Weights of a small image classifier: activation swiglu.
Rows from block 7, named by matrix and row number. Rows with one number belong to one attention dimension. Each number is 500 + 25 x the weight over the matrix's rms, rounded and kept within 0 to 999. All counts start at 0. Numbers have three digits each.
# v: window attention value (model.blocks.7.attn.v.weight, 160x160), inputs 0-53
# proj: window attention output (model.blocks.7.attn.proj.weight, 160x160, transposed), outputs 0-53
v.47:521481504496472478485487466486500513488505515493484490510530478469511496520466542477486498476536479464482463474441500520480532482510504473518494506485493524480502
v.48:483535528465517484481515521471459525540491489550489464503539522520481498505494511532508487549460475546498447525519562445481521467498507524474535512519502501464534
v.49:516508473519566490523540505499467507500524491520498548464495483539493497495446436500504507503526527495525486533503516448468531455520485478564486552536521483486551
v.50:516474499492527487468579508483477509510491533529476528481503491486489524548475463500503477490508487518506503508526504478506528450486503462483513502538526461517573
v.51:489462529496518553491536476505478521508499512468528513466500511496522489501511504500508520526506486427443511505527513449508483516522461501493494504480526496442496
v.52:483529478500511490451485500515520489522539541523484472511556471467480496478481540505511498471505522488506472472438514489466520500513520515565536475464491511514516
v.53:545508545485481453469544494479485488573510516493504491485527478485550514507459499520487470497516472484491480480428521487495526497541482480522481482535482487535562
v.54:492480522540533507544459523488496525466518467437522525544477529513519462520491485497525491480504450501544497512535506511478505474483480507550499513508528462469488
v.55:495478507530524546502529513481476493526475474516487502485466506509533511536474486487497490481490443462465429507501532512458510469526501465510534491544507508480549
v.56:475477523514499500541531571469442562502494445493501498471441534537526503514511507504480449483465472501488455505508535483469497487489519461497521528552467541489531
v.57:489499500492493517485517516539542480521510526493505511473536508493516464508503481452501498474470522430491523508505532466471532504505569519548548507530515508450531
v.58:496515466478488500509488507494512504505476501507472499515476504524501497547474501498493507506497490479485480519496548471512530479490514508517532520491507506485511
v.59:440472503525525544570529500527535492518517493500481525500509501516482471540501471535476480497532562470509503554470497459468501488467539499520570540463461489473529
v.60:494498491518496502492489552488480501480513459456531471505514537559477527461530535514463501484464501503499497505560479522549468530490467491456470535502471519527455
v.61:436471482513528501571463502483516500508488519487455486477515507552475461521522494475480547527512523448501478519536483483496490544480497529477502526470465508450504
v.62:511476491513487502482489509516506472458451510484510528487542508522512500476525539467505546534502463455480516488538491495490485522522455530456477508479483505485473
v.63:503508498471474484538488510429482533496451465514478528493470485524504475482458475452471525521522484524520428480457504488492506488510469511471496510480524496448492
v.64:529488481521482513500467496508503502541523536547492529516501524489502504462487538482479533492520491488497508495476511512461486542531492515510487485478504545502510
v.65:506496506495526489529507482471510483480500481505479497517495527506471513472475490493504512520509462512493500491517490497493493475523450485515473516519492538477500
v.66:470462485528485525509494485532483491536482481529526518494515503470501547481547517502463529529504462567464466479473521493532491502515529510479529496492483475498475
v.67:476505477506516541503495500505498481520545540486529521520494501476494485511488490515493467499520507454520505493493517468434489551493508483534497502507535505486497
v.68:481497499496500529512487527525523486481497513479492500483497524527497472546484498505512501477486471465488516480518512516535524519472520516502450505423473471500507
v.69:530530522462531498494507485503515493525471513502483523474507529489510505531471476489515493495483475464505490513522518476471486511484494502505493508490519513474495
v.70:474473468522497560467495474510481476527489479551501562498534469481526521435512467488507526518455529520490555467510537469469475479500487517483495520475519528509462
v.71:494507463486477534487513487481513489505514521501498529539514471511511525428510471479510505521499480516442531478515568494465478496498504458510473498500478522464488
v.72:462556523545486478493478450526497505557537541467505495556493521500501493482485514518501519526488511503527486483470473505503485533505512497490500500494453527531495
v.73:485484494542467519487507510494504468513563501485495496523479474509497486458518486500491532485482485484503541489471470520478507454512506538462500487506495513461512
v.74:526521483509484523501441478475507475502470504486514540489493508494474550479476477555558519550471464526509479469483502491487452478481492543477465547521503513495481
v.75:526486547502491522506467501461534515495500541474512495523534497505480471507509491535533491534500549511525512494508537524504482486534501534501487475516528506550478
v.76:465489488469517522494503506512510465513505475477522489500506498508519502512560490514503530490466501505513501499493485499471495478495527548485525515478507502474503
v.77:450461458476478546511544507489494476576533507495565539505504480482502525492467494489509552527468466504470469493464514487477463490503486489506514501454498496498500
v.78:491528504535528512509491483510534485504455498480480471482552561512530469493492476483494515461487530464518509473541483492493506538469486496515498509479532494504499
v.79:519502518457526519547475503486519491487460481526507496469534516518510510509500474487522495488494494498518487502538478504501456485469459511519519545474525517499496
v.80:451485474499528509495495481481511478542504494518530521482533428509538522513528560433491520531500541569554483496525471467477497450482483504524537464498537554496486
v.81:501501495509518480480534492495505527496492500497472505481493520498483512563463532515475472497478484478476492516496510508477523535500508523497506483503473491470500
v.82:521481483506470501482485538507515480477501479501525512517461483495485482505534483513507461500521456459513525524456491534518515498488542547477505479468508434489484
v.83:478522488472484502510486457509553454521525478499466548480476519493509485473513481506492555548499493474505513464495503444467483448508471538500511505494477601436510
v.84:542539520523455461483509491494480521517501538477513515530546512495512527494511491496490478516512528491533490482468513493510516523492522445481495466523510514560472
v.85:424478508532516515525479511510481532523512497488517467532527475507532544459538512501492537488477501563481458490491519522554496488517504501477522480510498489529477
v.86:549497494499481444520492524521497519472472522530506470456479504536475525513489497500525518471485496492474504532507492522557481512524525489499500528526481488548509
v.87:530464462537485486495493552502475517491506491513494483483491507513489520501497503539505503486481483497455454546490521502539508483513522500453528494514516470474506
v.88:458544496478470520468507518483516459515519509474533536513512489491506470455523483435498539524482508463502517458475500505462471498456464472466486537466508570485471
v.89:509496490550472492499493490505476515527500525497514475483512494507520497524481500527492496468477543504503503516486504525510490542503521465497512488493517471548496
v.90:534468501478488522545478554496497492472495502504519515480486475525515477523529489489542485473502519506538505503512480504535477473483488513464526499475547480519515
v.91:492444435522472536503525518495477482461521463481509510503487485500511519441504472492526512464477509529496487500497551525548484465488492478472487468477533429491499
v.92:484502522512498459480484500502501494510532495495505456500490516525496486512497521506466477516527510505510519510518475515514490504536529503520505504498492485516517
v.93:500476465557491505463521469545474490549531539509520503503552481512517558460557489528496521501456455528474493489537564461497504474498532510506509448504446494457500
v.94:562463530482471456479509467472510484503515545472513508495487492518487535471493506507508472501505493510510517518502494499502493494523507487487456486576492508534493
v.95:495489447536491516467506478527467476512508479521529519466452495535491526522528502494474514469476462461463548530485522490475483534470526505488497504511471474449523
v.96:476500498502519473523510496517473488549501540515509481512540521525544496490519500493472519519491541509519492500484530507486525488511480465506507467504470483537492
v.97:515472507481486507476508484507514506490449526530545490494538555507505493518509503514523527504522496454502519502419478472422515530506518469504553488446494491466523
v.98:515492509519534526500516504484453492451526481514484468530524464513551512441477532488490488496492496465501515441485486506496543466536474501518479466501499499509524
v.99:517506515501471507455518550512494516514480500501519520488514541503479497506507494517509500457506464531502460561478493460436476482447500488489500514484497502463534
v.100:501519489509529455521467514489507476498488499500478509510505458526515525497482515478503497489513488502478458481507490511542532456520507483530496484513483483507506
v.101:463534508513444487484487451501534474512466500481534482515490508509463483509479463503463571523537521476502522508519502507542548555494527554469523489451493483507462
v.102:513489492459508491480488532509497493467524511490504481507523470503473502506504490469509481489496484490488542472503481547563500496506527472468464518520520495463499
v.103:548539456461485520498468503492505477525504531498494475565490461473491489484515514481473500476491518511511511485459500489495487504482478520513462484515470536510505
v.104:496500529520493506484540501486498526497526498513492459512497512515514500465506504536498482540493457505513454563505516491482517482485488497513541481489475560483511
v.105:484490558466489514503505477511517456500528537489525503530512499480511517510487502535452512499523509546517518498495485479527503483509498517453462498459500485482514
v.106:557484462493476511528477453510477486550543527487463500472474487498489438539501529464516471502445541532524538515509498468489450529482502513503506521544510520467499
v.107:530468448454520503463512491520474485550498521480522491519512474509488484481531515448520448495451529508521524516497486479407460507486494438517529508556492541525515
v.108:510501528493495496497511447484508514450490513518474541504486506516517526481529528534521508497485442503515505499531490501503503505525495554514488477445493519492464
v.109:518531504447458519502492529489532513511531526519510510494509518498554475496497513505482476501516502468487525495469474487475490512491474499486479506476477531491526
v.110:496499490502498513472506517492492506480498503498494479492488513499485483493499492521501506508512490485502466515520489454495499527510519472497531492501519508473521
v.111:527456532488469484505471473495531476455539445502512533481455533524454501543464476516498490549541470512540509546505481457506494504526488465483513518413516517491461
v.112:498447512518501482504538492505500513522482450485538498454477505482506482513489464505498494508501514488513516512528509493489509482507510480510519523491497480511495
v.113:508479499493487489478505456478481515487461512490499504521470492500499533504508493486510516505508466490500498467519492498499549482507476524498535454474485500540515
v.114:477529502444532489448552541518503491513530537482521474490550486493457458466538491507478518491483524521467559532495476481492480527494473500464491518517508464442506
v.115:539506455505486487495494520478484516547458502468510505430464471484513473483494524514501484486472531488495516511513481513469517509471500487539483506549517489529527
v.116:565503441476520519495596493511493510521524519507512460510506480479510454442455518491494493543446506511500550495472519566420490471519513428547507482547498533451539
v.117:538489469485481527491490454497485505503460511493521505538472505481476499540488488482506503514487528475509494522463490510431523518503513454538550484520528541521526
v.118:538518469448494539471479557498539506478504497487513505495507496499444512521508524501473449479515480522521491531430495517514450555482517512499545532527481491453502
v.119:512532472492461508489514504498500488507498545496515499470495491466473459523519531489487510485477533531497534508471495486484516515463489504507489511508529502450531
v.120:483499527490520513530510507508499482501523527505498468501484462546505513504479497502513507475489482519471436479484508473548532459488513495492488511514532471446509
v.121:550495485513499477505511531487477514515463465468491480484486524485518515483475508523502481486512493512508475492509510467478517482503507485509520471507509499475535
v.122:474451496498497508485504505519529499486526511512494503538538489485497480487518509481496492529532483464479546493500478509507475542518511525486484506496463505533517
v.123:502463491521481468519504511491512489510523490505487490495459514476510512523497516494502496525471492528522491489514529474517518482516489499503472452469480480488460
v.124:533491461516493487502475497476480514480482526533493502531516502505549521469465504487524528526532494487517497453470481485503518493538479490509474453465468484516512
v.125:521475528507462504499487482475490538530464475506537536439482555509517528573489521523533485521508453510560494514499503484479508471496510524525524452452469507515507
v.126:506510500506499513521505524500484502494509469520473549473477480526495492467495534494529467503483507498487469529505520539471443472463497460554510485531512541525512
v.127:468498502532522508521496509492489496497478486508499493492522494488528540480479505521517530531519516496505507480477499503486495500525494502520495493496471465502510
v.128:482517504497504535497545476512503468513415545515478523447459525465466532466499503487514491504468489476483545515541532523469454551492549569504503514534498486500528
v.129:498475503538492468526467477490522528512509483481504525482537497490488521501494502518521477533483508500533491516518506478490521527509512486507528498512501494466488
v.130:469456500573521494513495470507507486533482501512544516506454523505479509466542475510487540552494510499487487543482502515476506534483494499489506514479550493509461
v.131:505483475486468467474497518499507475480464462500510522493478501476482498514506463455502493499508491518480523465474504528496531504460534449562461479506509534555508
v.132:514479478504509471513528465489462542523494487517523497498526521504504476500507489517486550491520439548508522503480521478480518474547524532493503465477510488479512
v.133:551503518487503486520457471515520515450534508491503501524488507505520492529517533531502469497525519445518501550501507516521488510502476504453506530534508434420456
v.134:482496511492510496506509491490449520517508506501480511470505501500462501492478541532525476495456523520495459471543486461512482521509487549475489491479486460493540
v.135:524482497500522543540497483526476509476488480526470533445486495476484511493514475513507501512424512438535501453555512507520475520444488537480496510488564447485560
v.136:516514526561482536509529524571503498474536520491486505506502552504460493471514440504476538482525480523500515518480451467490477492503517520546476509534487460522472
v.137:527494484494497481513498485503516515494481509503506489518474476486494471495516499477487501484493510494517556512477537503507504485481506516480480496506520503501502
v.138:461471463509524495453517526474529459532436501522505513522543500497514517482460481490493525543519511562451518515458535513492555485535530463531553470526500511538476
v.139:531511520465471520517443467517486497466526502496497496498466531518503510513519496519474495483513506479505506512486498496523452482504479479511469468505522470533463
v.140:514496514474507514558502467508493500488498515482471523497464470472483502496533516516506465474496521485497489472538520478526471505483460545466460460483500482490533
v.141:480501515519491533519489523482500467494461529495481486488509505477507549505504455526498494510515505467486531490524448517496485504471488512490490465489501482533514
v.142:517483511509481529521527481509473540449527476519489499510508468511548487480513515494477495455497511486529474464514491481497483468474478514471451482459507496503540
v.143:451459494532507420448459546486509497522508522485557481516509525536526482534494444497467533518511526561491483527460472497512552503487538441512513496495498508552443
v.144:473478473492511505487515474461459457523427501501478505480484475502516562484502505458499523494489475508494546524518508542466525575529475535522536472493502511502514
v.145:541509518490498561520562500500503535505477513517434484505545442513560504469480529523521487457525493434491524466508548463493499477507486522465486477493456474478546
v.146:502500476537511526508509518490508492487480517526509503484531484503512508471512507488501503509500519482512501535471486496506508509526469542472547500469496508473491
v.147:545550466451478509528516476530530515495481549523458480483525485471469483485531546516496426467519470487477544464512541486517478479449531539495459475508465485499512
v.148:500509502472509536516507474504486519526546501492462476504489447516526486521519546498492487510479502456525462487530499469516486504504472535425482526485456454464553
v.149:523495506488493508510482474506460538495501507500505476500489491502527485511503517505514506492505490494523529481468472518510506498525482480508477469464478542504456
v.150:534496461454509534491474513492468489477501431477442564474528446485535523526439523453502500509461522427556465449527483519498510542528426488474506496480506500491573
v.151:489483465512497510482488514488502477512454502532517504486462546504491512482503461503486511546468494535470497516474495541508503511492544508541503497497523498569522
v.152:521545527430465476507471478500517525449522457510529510525508474503517481564466528474519446482487537515497503499503539525498477482465508443459477521530542504490538
v.153:467496518472561472487572520474475494511425544467451482482523480476503516499503568485516463487517477475499481464573503525467495518527515571502493475435466560511578
v.154:475490512529533464472493477494538496526497518491503458508516488537509503527543502540537478534526491505473482510504493486503512504480528482485541485502481524465441
v.155:493466478546503490533478485511516494504514507496486531488454530476451535488504478528518519524459496477512486494527510499503482504483509495514503517498546483494464
v.156:460488465535531510480547534498522466494510488518550536494478521520507479462494450475477537521479469538495474535447507510487526528513539490547553545513508512506471
v.157:471441471571535514518509524506517492514505509486483484524505508515484455454528490506505553505529469455528481484500468474519501504485486535536512509484538486472445
v.158:513516487491497527513504518510545500505443559534505472485486485496487493518516478508493458554517494489467527497488505508491508488478507514503504451494462493517481
v.159:474498489500538454520552500482526543505495490498487508519527478502531482513534509510535473483530525473491461472515544500491492500501526457511493513477533526496522
proj.47:516517474527514503514496494519468472486503530488472475493479512514499501490549474518487475486496500520463489544540495476482505512534507502483511513509473531515469
proj.48:504477535481548516522454491516530512495502521459522471477536488508501492561498495453518490487471532517450513448523409529502448529532421517496480442475534499552462
proj.49:484458562478527533492481520504498487501493482457507521526472476506461527501466529506545479486480546475483469461516555543522502546518462491507507495516543487473482
proj.50:518455532495512548510452520501499455550515435469523476501464533538538524483524490539501464506520582492524499491487506577522453535504478469471510501539534499470421
proj.51:500486481480484510476481490503483509551490471527508450504521439501510476466503482471537501462493500480509494446490549468466521492485510531477476526477493484538501
proj.52:501508506511481475473503503486469554494468505506464535448489471517508512474496522463510493486477494513477523519573473526545563512522528476477461485482512528543499
proj.53:524478482478504573485448501524489498473529458471452457493493508517503463502524501516514473473511574520505486482562483535507532501443501488486525521462501520488458
proj.54:484510523481519454534471487514531485479480544510529488515490505498468565524508487497509526487471511520486513452443483499488510500523482510489499489477492528522510
proj.55:496471462497474546520477475492489470525555501484510437484510501542492491456545479520508499520533535506530485479539503462493510486515491513484487510463470508537461
proj.56:517485527470507548486487465493526449502533529475510474529573505466504494503491520517481484529542522512498475504501481474520482482507446484500505497449520412496500
proj.57:520517494485535483476509504516475536485490484499463497499464427499463509514486527527510467466494517499490500512489535510498527521512501480532451509491549513541494
proj.58:511480513508502523501516480474517472509491476531486456495509482493488509490496536535523469541475492527533465472531495484480470476490435499464475536518485478484442
proj.59:537491509418519480503458503462473485485505501518526494468501480517458515484465527463528481527480454481497484498555538513526513518492479499534482480511567467506511
proj.60:449513538528527478514506464481507501506457528530537560523532502443507496506488491467516522525508453480549506469438469494512504474499522544510524477469523488546542
proj.61:522503499445514500499502500460515472528492491508527491487505484517539471470505486471499503480504469498524521503441521488517512490469482557476504510497495471544539
proj.62:463541481509524486511508490490468508488508529522529489500507489494487471506480452480504523515499482487538466514440494483484534507497501546515495485494495566559529
proj.63:526501538532525566528487476543487459482560541465514458538515507506484445535509420537533457498530484505439474532472534479450500501512457518494494487490442497501497
proj.64:435517488518479495563493493492494489492506460495499481471494472492531501533507485549520479508540490446502509545473537500511463445469474506476532502474492482492519
proj.65:500511482520502515492479506514469471496509481497482504470497503535520520513486539525491498486504492512522522493494517491488509519506523528513519485501510521528484
proj.66:470501489509460518501482462461524518480475517497508505541529476492501495521451484499571516531467457508514516482476479531473474524494460468474470518429504486484499
proj.67:486535505468487453533558542532525458508502540498493488441486504498520489518532488448492476503528483484458481555512514510539501444476476505495520532506509473520507
proj.68:524486522509500487499495465481507522517498515547517494542476509479540493434535508484501533475512547488496504508499489467483475491496502479503493467521478498517509
proj.69:503515509526510504499491518506501501505535465514487511520489517520479511480522504514492486477521501466481503525486505490501496475472474532521557500481550497555525
proj.70:443488520460467484517445528457491497431482474511520506505511468471535475482535486521499478493522481464510513509464487543544514498499495506488475522536446519471553
proj.71:493558521506499482533488516492478458493485461510511442466475529503545477483540527511489461512520458494526501514474489517494454513489477552462497519537517519541506
proj.72:520480493485501473537551494520520455495482528505437513457522529504502483499471500489520489522549452491439522507525527479507487516495477496500521547503536487510473
proj.73:521519457488553473486506476516486468511493512490517492483559466500516477536487511514496506499491497519513480499524532489509512506531507462530463519507473475445449
proj.74:452482489491509534503493478505478484499547494506503564542538504522556496520474521497497504517508513443510477483464486482503461543513461512492520508451541515525496
proj.75:469466471492494523495484496506474543464507470500504527491523503495504519508536502512491475484510562449522460461480468484477515542506487512498512497458458477452506
proj.76:482490505520506548486462501488521542481499521503519532520528504460500503452512480488503490505500510473494486467487492525508511533501489486483489537509488477477486
proj.77:463508500475517487514505482489539472474488515496540480505509484492541491482531475454529475536503502517515499491505476561513519497515490468464468562492527499454492
proj.78:474489556488483482506470488510522510509536526533514482526483468490502525478514510510528476508533471461455497540494548474521499483476470514523515475480478499522513
proj.79:479480531517499521492496489493472493495539467500508529530497483507536497467495519525489490489510514496490506523464503477479501504494497507484491454459489513495500
proj.80:522476506444480517511531519505503467500491534437478524524502480509467459475493455514489466518539478532470479516471558528504494505536487485454480502497493475410490
proj.81:513509475475521484489511533493475518497494474544487478472494513510487498483504516488509506490491534518499526530483488505555506479481503483503514521510548481534511
proj.82:502562469531511513503517480526496487535552541472519473495496494473495471512466518475454529510465512495529489449530476485494478470491548460542508515524471495495493
proj.83:478476496517500519492460540483457492493525467496535513511537475513549485487510524537526466509507495503519502542530520480507529510508497524492504517503509504483486
proj.84:472491536470517502508523514517550505492483505486469496464470509511495496537524494455490470510507507492488488455515492526503508475473523533506513500498482495500522
proj.85:511487486482459514505473484471532496483438532525493524501533532466458498520498454501542488515533476488503508449487471545487468549540501472459471524486461472461502
proj.86:530503512538515509495502477492467524507511460492505502511482497494482510505472522491483524509484532539510499472523472496487493491504514524490495431487474544492509
proj.87:473529503520521536482493440502488514505485489477516470522490489499509494542495518556531497519462458527519531452517461519485459549502496530478498537485506502506506
proj.88:482495512460537501556513538493512467475517472474489467490539462524568486461552490470474460496520505496493470504493514499508482442478507494515517512513461473481535
proj.89:509484518469513496535509471513488532503469490517477500519482499505481500519506477497520519492516498497493485501487522490503493474492484526499480485462468519479520
proj.90:480500513500534516484510462506498514521529514485531482516516488488500502517507473524459497497482522483492465494502519489455482492528513505513480468493445469443469
proj.91:474536523499499507495474446490495530541473526501518469512510519480547495544509453539476492499508459442521511452498505505436468554516532509487503496535459509482457
proj.92:529484518508489510508502496488486513480438495520496515459491501497496506474491498492531528526486486503481490509488485493512499523475498499488505513491495497510481
proj.93:511567539464485490500494459480510471523433481511498488499496520506507465521485504552510455519539440487477507490442540549497471558506467541443479509509549483498472
proj.94:521534492480505507501530544535477530495511495482464522477524519507487489532492528488462499496530550504505484467513528507490496525518488515473519448507519496500485
proj.95:538578486482515470488510540513497451523514509517504488517507484498506465513475511520495520520483460546538459547498543493536473438530451500522522475499547486508493
proj.96:488492535489510500510488526496528475446475497463531546542481500519512517560519489507492498551534509495526473499511457546522511520492517548560485510485528540519543
proj.97:536507488470493506494494477505553451493538524520458511446466436501431463502530509495508494543479479508519539494557489538566480474485475552515494504501547488487471
proj.98:503534493549510464503505519480498506495515495507555437531483501489519524485500476471511494509474518531452516489519498484474530509562506434516499499482519512485523
proj.99:503521466478495522477483498517518459472478503509471498460531510486474498505475547548536482481506499524484568547499541495552492505477517440482517521517517492529444
proj.100:486490499506513485477516487486547518491502531503500489519488497510538503498515452470533524546509515505508471504527502489455485520527480494542484501502487509512512
proj.101:504535535485490522521483513495496474506520509487474539482535518486492518489520473503469493504486503481526482467528486490514491471487467537539456464524545463450523
proj.102:471522516526493492479483502497493516541490509479513482499478416529553522450535480496497509487511517498470505499468477444477477477518518498492490484492492475483493
proj.103:473489538492492482475501505522485532551504470479520497517469447503562501449520501464520489503476489555480492524484501475551511542525547445469482507479515489451478
proj.104:522543468513529514499501512513516484519488508511459497478526512483440449513510520474506491499501522497528513537470519500485508516512547509482535536478500493511534
proj.105:502464502465476514461466518496507519490491483507515560534487491498468484494521526483498501492526542465520506528507511481530474519494514501486505488487511511550510
proj.106:472490466483484530466497540488507509514528463505499514520486461511514511464475500487510513501504516526476467576441557461497512507472518473443468506506474527497482
proj.107:521500518485477489550485513507496490491492504481499483518469456503501494507470469539540491552493498548452451529478497536555543507488530497515481482479496520498497
proj.108:553496458502481520511486509480543501498518477513475459524535494486454493469463486485489492527516497486484578474517508468518517457492463494473515516511520469476508
proj.109:472469493522518509472471508533504493521521488527533494513538465475491496486500485503506510470450496496522543519452529475576533520540532457464500476509528505468508
proj.110:540548495527520476497527483494474501501507502530489478484517481477472480513520496483482483500481485515499493493469528508483505470500510506489524523478498484475476
proj.111:477485466517496567549493463521478468464457502492478565508514463490393492483516530504479519483482501465531499517492540464525493486464473543464516463493474510521532
proj.112:498511527508494495541505504496464477446457531533486511532538557503494510520477495534505513490518492474524453512484498537494461506490478555517506477514502507539513
proj.113:504536526511505481550506499498544518469481519512472501491541495509494487460500469510527508542507492486499516463530479527512455460456467536532493467491518478465470
proj.114:486495481532489480465468521493464513485469493531541515505504489505513521504498498521495484518519500470529444518471526494542506459499523505473509500487467495541502
proj.115:479499471507499441513511503516504499503499493530490450541554549526531524493459443516535519505501450512471415492461504487491510506499498531508449461453486486471528
proj.116:505519471555531443536524579520485504512521502509497523488469520487521493482512441518519445514478526492476430548476512474479479513521555492495509544482486543487527
proj.117:522502505492527474529522505527522493540518492498492486475506492462481494520519479519534485537475448529481474480533490500548475516475517540524487470472515469475506
proj.118:492485502517498531478531477495503534572512520513485572490467416486503463473518535497507529477485512505540491520460540453564510507496547452459499486501463551539505
proj.119:495493500491502488458486529497517512548519473507512492491501513514525523486474478509527483505494513486472499526502534475532485509481526470483495509509498480494467
proj.120:491475458472516511459478493460558491496520502526512516470509502489477482499522523481539494495518560496529529562525513485462446528532497485484479505498510514533500
proj.121:485531495515483488494523485499501492493533488563471490476513505507497485499484486504537503505482500552486519529495539535491457496479508490507498526474492504480468
proj.122:518530532506502469534473493511451516501459516486525474513492464500526498477525494515485507494519489502511483511477505460537575480525484468508507477492502472488504
proj.123:488527523470501508520501507504481514496490473498508528520521538532519498484473479507487500514518538529508507543501534553497491517466499513504508516516492537506499
proj.124:500529543500487455514511491542512481527507506480518470485494435554519518486555485472490514513485469536472523475484480535509492502493508502518504495462539465422473
proj.125:512510498502516490497505492543547478501522507521432508499513491501450463496517507495496516493527486483478531488505490514502467517443457571478515507511522488466509
proj.126:547466469518511511497544505500499506503511517481491478513483503472463491521469496530524477470485486496475479480496476472457531516527532475475530540515489529492522
proj.127:510509541501508475515523487514491526485497515491479486466469503503508487512547506461496500505527469493518479475501471537494471509488497511501506494499489509491496
proj.128:459498479502524464511514545504490496506517501530515512512530539472515555503487468441491496506481463488497480477483511518507477498516475485521520496556538513478508
proj.129:506498501512476504494508505504526487474522475516500509498479514507505494474495517510479500498479523503471528542495488499493490481508473494483504499476504495472477
proj.130:479501498476512536423513493464498536431508478549474516467508515498505493513503495498525500454518500533519503488503466517490513512477505465491528481498550551466482
proj.131:497492508495464480488538481495489504481510526499474498531461526488514472510456557557491483498507473492495493505523499515505497464500464541465505505536479502467545
proj.132:535491534505494541473471501472522485458455545503496542492465505508491497521501460534491457467529502501491514497524492480489515531489522487516516519473486509550451
proj.133:491490536475501483538490507496513519521503528512532506497491489508459501493519499455533503529477495499509553535506486459442501518495530502529497482481486464518508
proj.134:521480526552504494535504516506480507490517479516512486493515480491534534471523469493503526548500529518495502493471479489520518515509495482471482514500522466509434
proj.135:494476483469494512540507510525497515516544465505503452531489477508488522520485486515499457514478481527510480509474512533468492490473459485523498465478484483454510
proj.136:463509461448503494470523502505502522502471554502528501465527463517519476529507525499498509479507475478510461469517490478530496529478497510537526524498511482501496
proj.137:491508503511493518488532518486484496486487527529484526508518518494499478528478495514490477503503488478494504508517491511495506526491501506519486505505496517502513
proj.138:548520493522486493441505454474514514500520503468477511477471540474487500511479510519505509496504466486460513483527502492521472467503491491486465510507520546519513
proj.139:478479495475499473524501492506507510532483541515506514536524462491468498490473513508509490513482491485526527481508533482482524527494520522506471464470486468488551
proj.140:486485493505475484524497530503448490507554514528517509488506513499496482498505413501476489537479495528511522475500499504501525502510501486519520503503500462493512
proj.141:518498484466500479529481491511480527552556511502515476497505511496490460493515488498497535519457486534508478459484516507519508468511525534530519519530515468486531
proj.142:507466521460467522517467523514477504537475479496526462540474467513469479520458469531494449504493499500541490489507514538497509487503495519523487525453471487520488
proj.143:474516475485485508433514436483516529504491486538455534460496486511503466501520563531499523481490551511497488483516506513572511462503526543482502496505533515495486
proj.144:500472517565505452470486504490522510476477494542489515473511536483511497519479511516483543481496491481476496426470510520472496504488501497484479497540531562505503
proj.145:476508501488515515516446528514480486524486501471536484535518514491445512501521417444485465463493492476521516518530488519489530525494475488563499520501444508532501
proj.146:519478490510511519499477511493530512511516466495508519473482502498465467526506488513481494480487475510501525517474507506464517505498516474502474478467494519508508
proj.147:461491512529537518567523536510474455505499536475519537532530488498497523468509446466526483541506491471484503506520516496523508547541491492489459499496460494501517
proj.148:484499516521525488541461533509486492516479467518503492481528471498503552486515470477481491466505545497517500506510503512459502530486475518519490487457490487551436
proj.149:481505500505507493490477513493505517503472514518523515514458505515493454510463499519483521464485527486533492539446555510490572534495574524484518479486488517523543
proj.150:493487522520478461508479500516523500541523455506481476517441539499491524526449508528452498507446504538493493492472498520366508465491488496483494457477494489483495
proj.151:548477502474503519453502472492498501490497496508460512509491486489487510523494502549516470476520474497508477470496514491482495461497467465480459460517512527451535
proj.152:524509497499505494542521473478505485492498497452469468545479513481505532493499514491515474531513508515448524492502482508462487506524483522461502492477471470500510
proj.153:478491517521518509524496550509447442489564465488495501517480548496514487516510434471457523594511493547505473482466504522516508474500534472502508539543510493504521
proj.154:505492496505506514488493504491554507488503442487534542464502503512497549479548502446480518484502537516535527544509515495522503520505516459499517486484532519505517
proj.155:507487488491499498489498525499492518482505497521513496519504500505503519492484518513489465470503473500497489526494501507511489450508460464486531477512530490467525
proj.156:557516489455498508476507507462533533457501488474468488459482492497506521556496570515533489443531452468469453522502452501501437453485467488471491504498509528488506
proj.157:509480482447480615452474527510507490496553515472524490486511489529477458480513492527515477502530454504541511530533434493539495482503482451536512508528496555517470
proj.158:484498504492497461530490526506501514526508498493527517474493480488490469498522493484493529478465502491519487528486527473516492501501513510515510515497475501518545
proj.159:495514517474487557468468508486488474456537460458516496508457525509500522505512479480519465503536466516511492518516457532517520486511496459467541489507475501488522